Weights of a small multi-label audio tagger.
Training: normuon at rate 0.027, 3800 steps, batches of 128.
Data: trained on melodies that start on their tonic, played by one synthesised instrument, 18.7 epochs.
Rows from block 6 of a small multi-label audio tagger, named by matrix and row number. Each number is 128 + 24 x the weight over its row's rms, rounded and kept within 0 to 255. All counts start at 0. Numbers have three digits each.
After each channel's rows are labels from the 100 clips, of 14976, where the channel reaches its highest value: "responds to" is what is common among them; "lies over" is the class under the peak. Only what is clearly more common there than usual is listed. The data: melodies that start on their tonic, played by one synthesised instrument. In brackets: how many of the 100.
# c30: last pointwise conv (model.blocks.6.c3.0.weight, 384x384x1), inputs 0-95

c30.98:125077121111164135140121114095101119140113099128134120152098132132120143139123154104140132143162117109108135123138125122174158150120116149153150090133124150121112136108097151117133112157130111164180105117133099093120115155106115107101170110171144084124118142122125116142127151108144118145
responds to: the note E (98); tonic: E (90); the note B (74)
lies over: E5 (35)

c30.99:133119117090120144143099150121099152147157133128103129101154111134156158173148135142116108122105129144114114137130120137133138132143157106125132149095152157146108175119133139102125152123146115120148147143097141112103139107137130131113118122092078128143142137143120156118183113134119150145
responds to: the note C# (100)
lies over: no note (61)

c30.251:127133117135108171109120103119127128132110096137129132133143115157116142115124127101153145120104148109120140119152135130117106132116116155118139111126084112137116102133124110131101110111125139154107113124135159113116116125140106124134119123105140140145116105130107105150117114132129117110
responds to: the note A# (100); pace: fast (78); the note F (67)
lies over: no note (65)

c30.351:128097120117142141180130079144133122131150109086106109138140101085124143137098124137125133141105086110090129140119114089169144130135119127127151118122134120133125163156097127116117105105141140120164153134143169104096119155128160130137119067159171129172102098122143088112130149112141098147
responds to: the note C# (100); pace: fast (67)
lies over: C#5 (25)

c30.83:137140123059135090147073122094178155143122115106156175169163151105137086136130187086135119103150124163148128137164098134190121173091129176153115106115123111141118112085168097157100123076147119119203127111111124138109153115120129109159106149143162148138145094139125144157110115255108154132
responds to: the note E (98); pace: fast (71)
lies over: E5 (30)

c30.285:145125138151136155129103128103124144129103106159107103112141121106109148124154122128170119121099156151122134089172148114120120142127101154111132088116083105174131132116097148119117118096114101137125100140119141105120107172140149123100137171112104150086142104162132109135116136130119134133
responds to: the note B (100); staccato (66)
lies over: B3 (32); B4 (28)

c30.11:131143100151133060124106094132115135136146134174220149086158115093086103164153183140117117117116103146064155154189136121132132148145096119136137120078167108128106110095132173196172187074115126198103112121126123150079093098175132136168113227136172086181146089039177177125080109072141136172
responds to: rumble (52)
lies over: no note (91)

c30.52:152125119116102147127158145131108084158142142101124155142090145150218095119129133143127095145095095131143128169108173116131134151129105138146124130085111165158192113120128140136106167117104133156126083156101133120149074198132126102189124138137158098166163115153144123163151149135128126132
responds to: rumble (51); tonic: G# (25)
lies over: no note (88)

c30.126:153126140211120159133149126151138105131132130102100084108124134074141097145192172109161068100108113043106158115092114132143099094127123089123154121137159119164098129129110111161141097107151150147175099212132127088183126121113175108153130162177188148153120233161085122160185108133085193119
responds to: mains hum (86); thin (high-pass) (35)
lies over: no note (86)

c30.61:126178137173089037132085179125134129156233144151072111154139184156166125150124125129080140133135084143191105136130118111134112197119116094157104220122101128104180152206093170124108158164155135154081135135092132145109093115178151158171100087153106177133111118100170132127102149107141115164
responds to: reverberation (66)
lies over: no note (96)

c30.371:153106136110135107143125103148133122099132085167113088101104126104123111109136092127146088135142109194106104120176124123150130137101135108153153100105155142114113149118133158146142153153105169131166129155138141137095115157200142146155151142130098069107117119144121147139105123118128159111
responds to: the note G (100)
lies over: G4 (27)

c30.353:171095126161079181135122113130135157141100104136206127161131151129104141129153132148123129119115136116099120109147130119146132116139135152154113120176122140137129099133125105112142128177130113131102124128130079140136150135111109098089123116120118169124143117111164127072160110100126114102
responds to: rumble (99)
lies over: no note (91)

c30.118:072162124133161058138096190126134111130137176134180139094113094113116164138142117132112154093134121094110112114124111120109129140141133094115132119109147159154099116116134139122123110091108127136135168107122107131114147098147123128129112084179162102155162145153127131132116101104147137135
responds to: the note D (85); tonic: D (60)
lies over: D5 (34)

c30.104:103117107096149140124106208132116148125171110158107150091157076077121096075101143080111130181120122100110098114095134137111186136128101141153184123145128130090114134131091116154125144154102143131127118129113130122189120149127140108126102174113103135108120113144127082129118108118151113075
responds to: the note E (100); pace: fast (64)
lies over: E4 (27); E5 (25)

c30.208:111123110152108104116111158128107134089171132148121091156126123131181130164145110131121085155099149139126124092138100118113150080143135135185140159123140111131123158122139136119163100143154118135096140118079137134107106116151110097120168128108117144113153158099121090127162105074113142125
responds to: the note G# (100); tonic: G# (99); the note D# (84)
lies over: G#4 (28)

c30.239:137112115096109116185109116135112120088145118103102093199138100113149159129110148125086122119130093095106145097186110150095198142150123099135213132126095103078167091153127125118146117124084140176140126149122066109131090136140167105140099133149201116083123149145154157183102124094110099107
responds to: the note F# (78); tonic: F# (68); mains hum (32); clipping (26)
lies over: F#5 (28)

c30.140:111102105131077088139130150122136133179141073159090102159163132112145148102149153146080112094124113123128105119126153117115121135170148098124134126102118106108148132156183171150115061109096079131227166125202160121107146107109112120114157098120150142148147081151129147165091113227148128144
responds to: the note A (97); tonic: A (90); the note E (70); bass guitar-like (31)
lies over: A2 (58)

c30.188:122067177162131140122112109144089162140163128156139112100141133120166143118125147112128110148096140136090144154122112162129130134158113129145124088148177114140101120059137110120145137174145112097111094145100106163144103131130123162164110119113128120113115111108117127097160091098117158146
responds to: the note D (100); pace: fast (71)
lies over: D5 (28)

c30.348:094172118149134127160124106127118122129170135149119090120151203139156109124099123114153096099109182147121163145112114107094086120116114122168096144095107120110107149143146157079102112175188130112123146118127095098122130137139158066130098124154136159156106092125128123063110106120130139139
responds to: the note F# (100)
lies over: F#5 (29)

c30.373:142085132168126159137124102128099119142154121160192121104118106125099165089099126105153125134108125131193122164099126151169125099183151078213159150191102141159142102171120137160162055136132140114156142127151141179134143136120145084114111106131144119157170129120085147117124129060093148110
responds to: rumble (97); thin (high-pass) (38)
lies over: no note (93)

c30.1:150118102122111132116146097102128134121165135131129100134125086120148086158154173148102135141138077111108112134119080121115104120136083081142120144122156119162120111117115137151137144133154121115163133166101153128124151134161129095141141149099112168156161161137154097123117108162117155142
responds to: the note B (90)
lies over: B3 (27)

c30.167:105136113158113126111156129145121133118130135101184169108143128081133167111127153116114119173152153137107156121198156129104157086152111136151111132103147144175174141103167132115135114135105103086137137138130135142153167134115102138124142075117143124120137114105144102090119115102117071161
responds to: the note B (100); staccato (60)
lies over: B3 (30)

c30.12:133133132142093088118110103150118132165177155134103151148156162142157100127111157159124166102143128136146128148099121111109140147157145153133143091110128111120135116137135119121120136130107074105152115130104160101116146155133122121129117128102129118120176158151140086135157184158120125131
responds to: the note C (76); the note A# (70); tonic: C (44); tonic: D# (37)
lies over: C5 (39)

c30.179:120112159109141134105125115134174092149106090210138122148161140137124104112097110127125143125128121103121126130151090115137125101122115131119181108163120147133098145165143131162153115120133124103187141183098114088128106106144119130120119153090112141136123141135130129179124129142144110168
responds to: bass guitar-like (64); tonic: C# (33); tonic: D (25)
lies over: C#2 (28)

c30.64:187161169091100075134131186103133094118097196115043092126135134143173135104119107109113138112143128189155081122163119159093128168104116227110144156093120155095192159146125126098143230163167102124091111160147148100083093139114152222107133128122118129190137121220156145145107181145184124147
responds to: white noise (61)
lies over: no note (72)

c30.130:107118149167160138146160060110120148136120100151158125128116114117152134152131116131138152070221092124115139112105134117096198120138119162112131163144141135168087104133152144125148126159165152120149115183143132141111130132152189141110150113099101150136115110108145078092113110109111155164
responds to: the note A# (88)
lies over: A#4 (26)

c30.361:148156142170101103155090130086122134138105116123166132127146084078104131133099111145112116113109102111139125191142098135123117158128148128115183171121151132166126080122111181051164163063122150120144144163125130130133136116148132111094108125173085129115146156148164169169161123160138154116
responds to: the note F (90); tonic: F (84); the note C (71)
lies over: F3 (38)

c30.47:144180144110106153128145114160112129152120150130088182150117160098167145089133132128106128103080182043120138129113112113129125138106136127115094129107129104130180163144120166129131151139134123133149128089120143049107085126140134100138149119129115139183125155098162146118192080072134132113
responds to: mains hum (100); thin (high-pass) (30)
lies over: no note (95)

c30.279:118076087128084176086089108141118120089119151099183133126096126113149176119102121151119106118110153175135180115112100138124157139138080152135144145186129151097149123145089116109119112144127151142130112119162134122135119129142042181124153113091090140105120118161147122196112091140157143095
responds to: the note F (100); tonic: F (93); the note C (78); bass guitar-like (36)
lies over: F2 (29); F3 (28)

c30.77:146164121178116144159106135113100081092114138130099144143139123121125135099140158107129123152121157147171107120116122145112101107104130102120140125112132140147109110074131131152124150125088140116119150108100120129130098117110158136150158139172175113161122098141152116106122135144126105129
responds to: the note G# (100); tonic: G# (27)
lies over: G#4 (29)

c30.157:115132130139171129150123101067120106129130141162120104090148142127141139132119149086168125142139149097110075157136149097133138140096102144096122113139110249130134120099115139134129113090119099151121091118135172147127118123143155139140165100122158158097155119118128160147088100135129121122
responds to: the note A (100); pace: fast (75)
lies over: A4 (36); A3 (27)

c30.75:107119139086146143125116131141144160068174118086123140132137111084140136107135111153154131123077085126072127166137103145158117120130127150119166124162134181111150176132110160145143127097153133126102189078157096101127137108165121136179125111114103123156068128142119151085109174098118122157
responds to: the note C# (97); pace: fast (79); tonic: F# (29)
lies over: C#5 (30)

c30.383:149108177110184158105117138097206150141109139146112107141124118128162164124128130098125112075132113120112150120106105100154124135133106094131139139137133134081136166184127137115142101118115127102133139103112144106110120131128128102120118119068149093149101161110129096106087125098129119128
responds to: the note D# (100); tonic: D# (99); the note A# (86)
lies over: D#3 (41)

c30.218:121096091111134080104118106107091122099080152092154082153102120137107143107122168119150117170108157133193108128133109078138168144141114149164192150081139145129123142117152137060137225138117122116154143115152103051093121133162098158079101123111113079111155099175112133206122152167125188096
responds to: muffled (low-pass) (97); white noise (69)
lies over: no note (77)

c30.135:123112115094116107134154136071126168082125095156130087148132136142109115105115164102136133153165153133105107175154120112105107129175131125135110147165147121117152113160151147182126163140117126130155164116099088099140160124105179110124098141111154151115158077121146133165101074098141129124
responds to: the note D (93); tonic: D (82); the note A (74)
lies over: D5 (42)

c30.334:136141136160106141113124129138114155103126120142122110115146123125142119143130143132130144148132161108095107124153128125124144109110115110119124077124116146105127163124121147115126147165166102128129123148129126117154109182121102138125110091159133104109114166126121127097161107138152094112
responds to: the note D (100); pace: fast (73)
lies over: D3 (30)

c30.270:128152122121143069182124127132114171103093112138106158182119141143127075119165119106096116104119098177155154142143124117139104131143137157089139096079137154125142125144172146109130137178141119115107151133086100138075221100113094135138094109137122123149122126159149157137101129130155151123
responds to: the note F# (100); tonic: F# (27)
lies over: F#3 (30)

c30.293:147165119151124095123156123142083145140086146119068102131104164155204118170119130100143147137190137139093085125162126103156145138142107152121152149111129129131138165113191141092166194105090156097112159146104137117112159090131095170079101124132118107096152155163131125152114164149109099125
responds to: the note A# (90); tonic: A# (83); the note F (69)
lies over: A#3 (34)

c30.233:123150119126186140123098137090125125118131153173097130136110095130129115104143144160128160164153112183182137108190135132090111124092093126100103138149149114134135094121128138113093117160160153093135159138162122165091103142129146156137085156077115119097156103158114116123124109140114144108
responds to: the note A# (80); tonic: A# (72); mains hum (35)
lies over: A#3 (36)

c30.315:118120155107106104105091134141115141096114104127134140121092160137135112179152077186124131134079121157143158096113150147105111123136148125152105096118167192126116141130141157092129108128153144168184154142109100126119146113137201127132157121113150136163140076111092108134087131113134106128
responds to: the note A# (100); tonic: A# (94); the note F (74)
lies over: A#2 (44); A#3 (39)

c30.282:095118100168127163118121165123111160110127173159214110118161144096113117124143141113138142131120144127118117094096138127112133157134134185182093091118162155130021135111136177120092034099114099092106166093122101202133198109116105114135124119116134094160159093051119145154123126111121164132
responds to: the note B (91); tonic: B (80); the note F# (75); pink noise (27)
lies over: B3 (28); B4 (25)

c30.262:152166130125131133128061103158114145111121153142131129130147138094139131138109145172111115121109158110143115124064076095149172136167155122085159131112141111135146104132120154128125109209172112143117165087141133138119132126158108110088098119126115095121155139160151106144157065154134188124
responds to: the note D (95); tonic: D (89); the note A (73)
lies over: D5 (35); D4 (28)

c30.173:139167147116106066077152175188103107056096135174106109120161111137119105125105062057185117134130094095150104136120150132124110116187152151155121166135118150126078128148153092107098187150145204139128127187123176126149078142094151183095145151163086123149158167155156158148128157161127108129
responds to: white noise (77)
lies over: no note (90)

c30.213:133155231129114143125154109116196105136127111138127124149185116090126153134092110145154127163145157136188147075193106164150115119127137109092103107137127065090112138116103114172087138123127138155162177148195104115152088080127117133183146137079162136131147088113158131111135110117160099113
responds to: the note D# (97); the note A# (71); staccato (60); tonic: D# (35)
lies over: D#3 (40)

c30.295:136129091045110132114106113134095095130109140130133138159136081141117190113140117130137096135110158150144083165106143140124131134099158139131128141088155109122124113107120140091114083118164160138102120136186135135076109167151076102117114137152098134063114169132121125167145184071160122119
responds to: the note F# (86); tonic: F# (62); oboe-like (29)
lies over: F#5 (27); F#4 (26)

c30.156:122156152099108109091132158137099120112148101110107132185115115108159138175124106119141152125108137134117111127130148153130145107101128168094120140171120124125188128126086150143126199131147127141100142101150146130165125132114140104086123123100132142085132152163144113174144104093183137130
responds to: the note G (97); the note D (68); tonic: G (61)
lies over: G4 (26)

c30.160:161127159131169128136072132153139117096140130152117131076125167126129131093124105175169085145139136134118117129126135098160116135108116153101104166163141151171117131138107136145067158130098150137141145138126160149125114138123130102104139119102147146109135099127128132137112150101130127101
responds to: the note C (100); tonic: C (100); the note G (82)
lies over: C5 (43)

c30.274:127092125117160115146092157123141157109142119102209103157130115113102134094160130129125128132105134116140149115078141165107158123147155095103126105129084122177106148160113121083102156154144106130126125156142129097114085104111206187150122120120150161106146144108123105159124137120123133104
responds to: the note C# (98); pace: fast (61); tonic: F# (26)
lies over: no note (62)

c30.220:103120142122122150139091129157120136121131091154157149158108168138149106104145170119126129109114150120148121089099161123147098140136152101196102140115103121137124151134150075131119155113171155141135139097142105128110077146114158116146102115119132104129146119125089122132185092138135160144
responds to: the note E (100); the note C# (71); pace: fast (68)
lies over: E5 (29)

c30.289:160152110182131144116156142140114129125111097116123133164121152108101148095150114147113102110142120121105146093126113154122114108141125112152129104116116146123053134109082148163128031200145140143133127113121141061128123125166160115118136156090169098125128127121113121105143174130121144150
responds to: the note D (100); tonic: D (100); the note A (75)
lies over: D5 (29); D4 (26)

c30.339:127106138141098137138170134103106135137127053114157114098109129114149177131124104092173129150178160152124081184166167143137135142131130138171140137099101107122187100099152084221132153156092128186166096138120178136135127120122096119116132142131095150137152193159157142031111146201132114075
responds to: rumble (100)
lies over: no note (94)

c30.326:145106137098133097162060176109166157134122106146100149176127161066100123128134133082132090174140142132138154141088112148132161107168091166162118140131118127143086106097166138109083195124129103118102104113151109114175148152141149173155107162120103138091105159152078182108113113109157168106
responds to: the note E (100); the note C# (67); pace: fast (63)
lies over: E5 (28)

c30.168:149106124141126149137119111131118103127153154141126118094156161104111130144120138138124118167129098127093141133143091123124118111124114115182121103125131132116154129111117152125126100125140137124143124129143150124138124150142131141147139110092099119118134154110127086148119117126123151115
responds to: the note G (100); pace: fast (61)
lies over: G4 (26)

c30.97:113157113071175196169146134098162107092155143124138156147167105088151116116131111152131081121145121118124138132180118129134120124111163129158106131161145133129116143142198185099070109154135126109132130131130128120139127104154146148203079127088122154115127142105128120167154182121130113151
responds to: tonic: C (51); thin (high-pass) (33)
lies over: no note (61)

c30.227:116114108060123122083142174095129101124143159152143151132123174183136169138115142123149139096137082160135129099151101108130156109106153118191148132081134149121122087128112146085131104112141123179121140141110078128128143155162153104094083151169117107147113128118150100108128157169135106129
responds to: the note C# (99); pace: fast (71)
lies over: C#3 (28)

c30.91:167100141097138137107132148149091127123125133122139115110128099114118103140114137149127111144108141134155095127115101114122118109115198145123141145137141154135133137135123122134145125127159121148133139133155131114138161141138128124125130130143134134131136110096138131120117093118155155143
responds to: the note F (100); staccato (59)
lies over: F4 (28); F3 (25)

c30.358:117122085104149118140098120149113125126083127163139117185117100153129134132108122123144128138102101102113099147172114094148162147160138141113138105134120126094093165127112145153135133082141130119133111115117116114126121171133154109147130142111118124137129151128146111132132118136154131150
responds to: the note B (100); tonic: B (94); the note F# (81)
lies over: B3 (37); B4 (35)

c30.0:069128100164171228158114161107153127151120193175153140116122122121088153121147151130109137127111094114120113118097133094114104105174109137123151112150123121129156135092117165149101046111161143133118130091120143109204171136137116048027096155115105105162202115064091121127199171117119113118
responds to: rumble (95); quiet level (59)
lies over: no note (92)

c30.184:149143150197154117161088151124156114091123097110103122111104134143113146130157139102129118145096128086116122136092092156143159141126116170120179146115149124120183154140103079168132123101176145145086134105224099159122133122115103077117142098125107145146206138132134113152159138141106170152
responds to: the note C# (97); pace: fast (80); the note F# (66); tonic: F# (25)
lies over: C#4 (29)

c30.92:138177163140132132113100143139119080117183102150099064148139125123115121210166107110184185130167145149184132147105117134150101203104224119107063123087125116111168149120175188107165102138202189100134070143109046130124192119131103244217116122146175161104157128103132091101129112085168140174
responds to: reverberation (69)
lies over: no note (97)

c30.142:120129101095193104190174083113115130097117095133109157119103136150142128160121116159149120102103120174124081099112106108132183115146112104142178141186137124113174096084104156127097194111095125157089106170129123121184104151151136124076100106124194135127140151168130087104132107136107144091
responds to: rumble (100)
lies over: no note (93)

c30.246:155174155136104104118108151114127094106100175132101095129195130120086107089131156115073117107151099152184114164121100111169146139155135121116130098074094143136147127131096111142129100109154089135127156127130084130142143120088105104144156138159213135135132088115130113168125120100116124086
responds to: the note A# (100); tonic: A# (61)
lies over: A#2 (40)

c30.93:133092159146138132126113102098134190094141133140205123117129121095112110142166145167135146112121140146103132139136130180147148123127141204171143113174119150153141066098166105052101158139121098165141144144106129129109167118094101143135084122135106096151119114162133102146117094115165137156
responds to: the note F# (100); pace: fast (65); tonic: F# (44)
lies over: F#3 (28)

c30.9:097175137107097152102084126117111077101127228140136173161186124173111117166136094066177142092120155103146108148209130128164135139146186105081091130161113100134108115095111180087104133143142141110192135126117125126148107054153147108102136140117160102125111128133112112111099104109080140093
responds to: the note D (72); the note G (65); saxophone-like (42); tonic: G (41)
lies over: G4 (27)

c30.120:097161121097157191149121143133103137103145156102101141083127084083124113094169160127139139119144123141094148138120123133142138169063096173129120090135123154141185126134172192090181156154108108134157142125122122113161127107077062110099103085102167115155098109207101130139201115100150153151
responds to: thin (high-pass) (58); mains hum (31); oboe-like (25)
lies over: no note (72)

c30.105:098131190140091107137134061162150132110173141151125139125161145153128191152106147114150126138125102134111147081138127071113173163170088109134116149104100109140098152136117150136160138138160124147104124100126111143091113154100120127149103126113110129146119124126138079111120137156132119070
responds to: the note D# (100); the note A# (67); pace: fast (63); tonic: D# (36)
lies over: D#4 (27)

c30.302:116127131134096140129120115121124144096155142121092125106143146156127131145151151095154127140140157098126151164093090138120158154113136153118089112166145100149152133125109088097088152115116137119077101151109121122136116168112140109082150115146099117138177071116105142141146151111124133123
responds to: the note C# (100)
lies over: C#4 (27)

c30.336:117138117119141120150176128116085120112164146129065166128170080104094077122132165106115099130163185094127150103168103177152169178120149126137172165090118128126131121152134086135142138153141092153205174133144115113165148098076095107136116187128096102075130105143109158179092122164157147105
responds to: the note F# (100); staccato (51); bass guitar-like (39); tonic: F# (35)
lies over: F#2 (35); F#3 (25)

c30.55:171090080097121116147105179113117131115138150121098104108155123147162139119107140116117158148171137133131131173150172164131089136126110111149155122122105157141108092117101104112137126131131142121129134097180113160121112096129109150110112133133104112072144151098166137101144108167165064184
responds to: the note G# (89); tonic: G# (72); mains hum (25)
lies over: G#2 (28)

c30.171:133142126122140184134152160114150125132166168142137148116120131124085108070113142138152135139159154186161151146121120131204156104127159140185131120109133077087113149120122101148100115105140121117106121128130118103156131098115189111132170155208186118112113108150123125168132166093146133127
responds to: the note E (100); pace: fast (63)
lies over: E5 (30)

c30.70:123175132124144117160147129151095122122129093127116075093140141138118156125114149078141122104166127159132122125157107161140122163147082120104114129116140094118111118105178104142136114128127114090125138105111118099160122103134161074151159125115191131152079104122181142123131122137157126108
responds to: the note B (98); tonic: B (49)
lies over: B2 (38)

c30.158:112122113083133136141159127121100134093081200116130152135127107100114122158193144096098132138119168148162108176092129134097117103159134128147137139139147154173125139142131137084132126145184080189152120116107126075112115133165124113137156145099172113149135169135160140097118129139126085116
responds to: the note F# (89); tonic: F# (83); the note C# (68)
lies over: F#3 (33); F#5 (25)

c30.203:123136130131068126149133151159085113125126116119127142153165095139145092088143134169124089142126105132165149094104123126136091142111176115111173125144148118138132120161096141126161079137125118113114133125127168131112114138085106121141165121126147096109151119173106120108161169147125100091
responds to: the note C (93); bell-like (25)
lies over: C5 (41)

c30.69:155119161129144164142126116118128149115104098178121130133109149120146124159158178126185188181163115122125174108176093123130147126152134114109097127137173102187148196104144134125216073119112100129110077155146137144116136111125138113127156104137114129074133128127104114151109162153120115143
responds to: the note B (81); the note F# (67); tonic: B (65)
lies over: B3 (39)

c30.13:119112107116120134111093127176093128092095122125136120122129123128168165121121134123102115123108126130097131133132152139142159099137134139153135180125130103143175111155130163152117124119129144101108120144171114117168135136095135090121139125127089090135157131156140089150117095113178097145
responds to: the note D# (93); tonic: D# (91); the note A# (90)
lies over: D#5 (35); D#4 (28)

c30.38:145135154101130089128117177188143138068144147124113108122055076113080128127147130160132101122147091179114158126113120124166126139130125157173144100091125127130125113134120112097132110128151222124152101150148095142111132113106091144106143147179121114151088160135126166115127110090170117110
responds to: the note E (100); staccato (53)
lies over: E5 (27)